Weights of a small audio captioner: encoder depths [2, 5, 5].
Rows from block 2 of the audio encoder, named by matrix and row number. Each number is 500 + 40 x the weight over its row's rms, rounded and kept within 0 to 999. All counts start at 0. Numbers have three digits each. After the name is the row's rms in percent of the matrix's.
# convs2: project pointwise conv (encoder.blocks.2.convs.2.weight, 64x120x1x1), inputs 0-59
convs2.11 097:506449470465468577498520476483486531486493508479476579471458453498574479452487426459549530442518518555482529498487498483523520469465521469466448509474515539503484453500446485453565
convs2.12 104:520548463516496466529447505491526432536468512442512513563473517468547465443491537490476479534504480482514529479532501467464546509497528415447542466533475476536397519531482403570487
convs2.13 101:557437523540487487467530601455528563504540532504403473456497448497496504433504515505493460522482499520532512519469557493464486564574461511517455589455480495543488545486511511558473
convs2.14 114:433540548515475481556497540532546541491494468490501524562463516469588495572539505472511415520420509507512457420464571512529495483471522569513521474463523500538524487501530492559452
convs2.15 100:489429498466528519483563521490473483473527523487518493516530470486541494497505457524496507473493517529522533488557556525556482542456462571560522539521486526444477598530524453502496
convs2.16 096:561505493476360495492449549507511551479499457487497483443474469431480495510545496490521493483529440457534511494460444546446532539420407457483534481520463437470467512422523484505518
convs2.17 104:529459533453471492546487557516517502498488532458575518523534413468446445463486584461483519555431526497439495447519575454524478597520498440472496507524570428515507476443503495577501
convs2.18 101:524486472493519506493508506464452475521538520533428442496472491511475434448437499512516440586392488497497499539586551438526457500490519521511502586454544451508496524555445544554488
convs2.19 100:472455520498547542454542511429549475490494519493508464438481500535552504472450437524475571562463415465459471463607493522550522504482527470460524500512495528551579513401486485487534
convs2.20 100:518493522526480472574507442533532510568463473462527482524485411564497495567475416488509501554524481476442458473539502393492439465505520545522532365463479552485481476491506403477534
convs2.21 098:481516464506578478536481532521479509529503486536533452557513455507481572486514484543410556536508438454461386562544544499499551569509464471478517425506551460464445564469478479569512
convs2.22 109:563505501484539575566525486489474505467470539503480498417460430492470541434479458508481430491544519523489515498418483469465560487529458537523461479616484561479562563457441483531416
convs2.23 098:526383506593445541566488487479497455497484521539592510554498503527491586444464498505516500570591440539488512468464534462583517476516542526450510464552464527539459490494486501514459
convs2.24 102:539519476528460525464503516493442471463564442476470467556499526494557464503498490452447530513512514525585481487501527590459503469479487447505472541495494497610471564538494528530520
convs2.25 105:462500535549527473493488497538496455530462484520515493484528471449571551459492446457482444512471456508528491499485463479537493538559429518510519440558545432554513454489471445525465
convs2.26 096:466430451499504512501563512489568640589500524500530492506439447461497501554523488571481545515523498531437488531530515458459484454481477497486541633423459449512519533522468545511521
convs2.27 105:473527469470545436481499476535509458592498466550526468537532549448531534498519504486464476500514509542470509465515477437441473556550498516497540609459547432522506470517446474498472
convs2.28 095:463557525465447442560480532453551479470500440515518462509463480523569457493502492464516472462491442491505481500510469465533543500429473465493448500559490533537456539475481504486498
convs2.29 097:451579480501569523570519508554561531490447509544562442463545547530538540511484499455524419504536471516543536486490539569582607486502465506553536476513464467545476540499515508519468
convs2.30 098:461501522500563357532508474540492544483492442533514410513530467471509481482492511483488487535467472530528483503471494497506487466504484440465444530522460446581448524516454520493513
convs2.31 098:505505472489584514451440522486420521489539402515470529498512508507569477491457559527494456451506441560537530481493473499430478527532449557567525528537544485489481448557489507488496
convs2.32 103:447570536501493519505500523480527576450541443462491454519502510490543537495541599473502440513550430454467547478553513541597538551446523500509477466478460499515462450543527494497390
convs2.33 102:553552515474536491502512513466553473425520536511415423448519472529403535407519494515438495542527508524419525459464513433525547484513469469462473455453477489525494574500498483581485
convs2.34 099:512475487449463551465477559481534527500524492460517587530506457531461505504473569466522516476462346494530517507458607528473546493485475555472463503466483548526558508536496522495465
convs2.35 107:429471484510464483501468426437454406500444534517539475522555473488503462472508465484467554535496455490541497516534502493515507401487487539483523424509419476520532486551537483521425
convs2.36 103:511573503524549491473505483526488469429465484507544456455553522491501543478549473510469527480482431395483406470485460548416532487479505496492437466533443515498529495480454591468424
convs2.37 104:477576440511528426518432500453535470471544465464449482477487453489475483469466399519486519486421571492491493569473470438486540444404468504504461568464532435530457526492547547554515
convs2.38 104:569458499475533500453519455502506586516567458478522453553542480504382540474528464502485515471517526461460536459501554471463523537560446519480484421487434539490506560470488490522504
convs2.39 096:489521514480435476509547536410506535496488491538472442477438518566451514486538504520508470489485430545491448460528442434466529495527561526470491540545456530525533466475510535570531
convs2.40 088:521476478467545538518481518498542505471446524469492472501550424473540479509446483436551512484502499584529501507472506523519534454500454566480464500519580509544580509574471539494537
convs2.41 099:560500495515473416515492532469516519526526509543439405551570510526497522485549536540417511566481478470543458584452523496508483540544444437438502468532439554489527551574580482559436
convs2.42 095:437408463483431556476498532480497549460476444499426513525519608503520572454476490436534568470458530508525549515448457538551530485487508507491538478486483584525506395473504452477463
convs2.43 104:493486430428457581511496459434532528480544523482520513515538506483517481506576477416483517522524506413405446496521494549515454487515517469454378531459503525535517581481478515539439
convs2.44 104:394454517532518488414509441513555470523487537513498525545492534544523464509469502528425500488506421503502502540494442535479506442543431501569505474451508446529547391454535543536458
convs2.45 099:542474479438446523516474503517471565502468484491512509521533514542502513484516522443534470477396529464522513491510553478511470489502531492594417417473442491499518576486460469457530
convs2.46 099:509472530541441565459477477477500467464530535510452509519501503595444498486533493487552462496517502512555521474535536514512478479560482575557469519522469449446497498540615509452456
convs2.47 092:612516489521541484483531467526519495546401512525530457455551527566509486588576501542493522453438402512488468493502513526409473524467510554500531483475503490548500479529525413479530
convs2.48 103:426505505463490448571526447563543578447510521481533530451473528507489511572519469531456493532490518422468493515388534548479508471536551495447484427553501568453513507460550455546521
convs2.49 106:430552410448540470519483519504531499526577465494479482493453494502446542483535519570459473572440481515514535499537486484496534511526419553526485485565446551550483485468468440454513
convs2.50 103:556477475559496453528514411552445454525491501480489459411480501556355460532568459520528494484540505533510465496537555524479464535593491559547517498546507472485518519446501533387473
convs2.51 095:519439517506392521449556482506470568490541570495490583482507526411493506507521475505493515500534468467505508509528491502512461518489540525482397568464552536482553463461547538433492
convs2.52 108:465424494480496509543526545454533532467486503482539501535515444526428486539564565438467370458611593507490467478501519482517492506524513557520524529477468474553517534463480434453490
convs2.53 101:556507507556526407522539532466467532490459428523468516482520486518423493432479541526473527508466540510494528552578488513473470511550493448547541493466521482528468580521578525539525
convs2.54 098:594496485528507488528515444503573474506477418499544438454552490480503436468476486470511500522478431493471470489454524559499508456471489450488493450506516542601546473501534451495412
convs2.55 098:434463516473512481461533484495483553518503524488497448425493477463458502515484510549504538507511456443530449514501433479426466496515482502547510446486516425535493533443438513433422
convs2.56 094:457463531490505575531511518427496504538559464448547549458479518517538535508461558573519471485508541431544516465471469541492478463513550492543507573562552505462502459537509582422522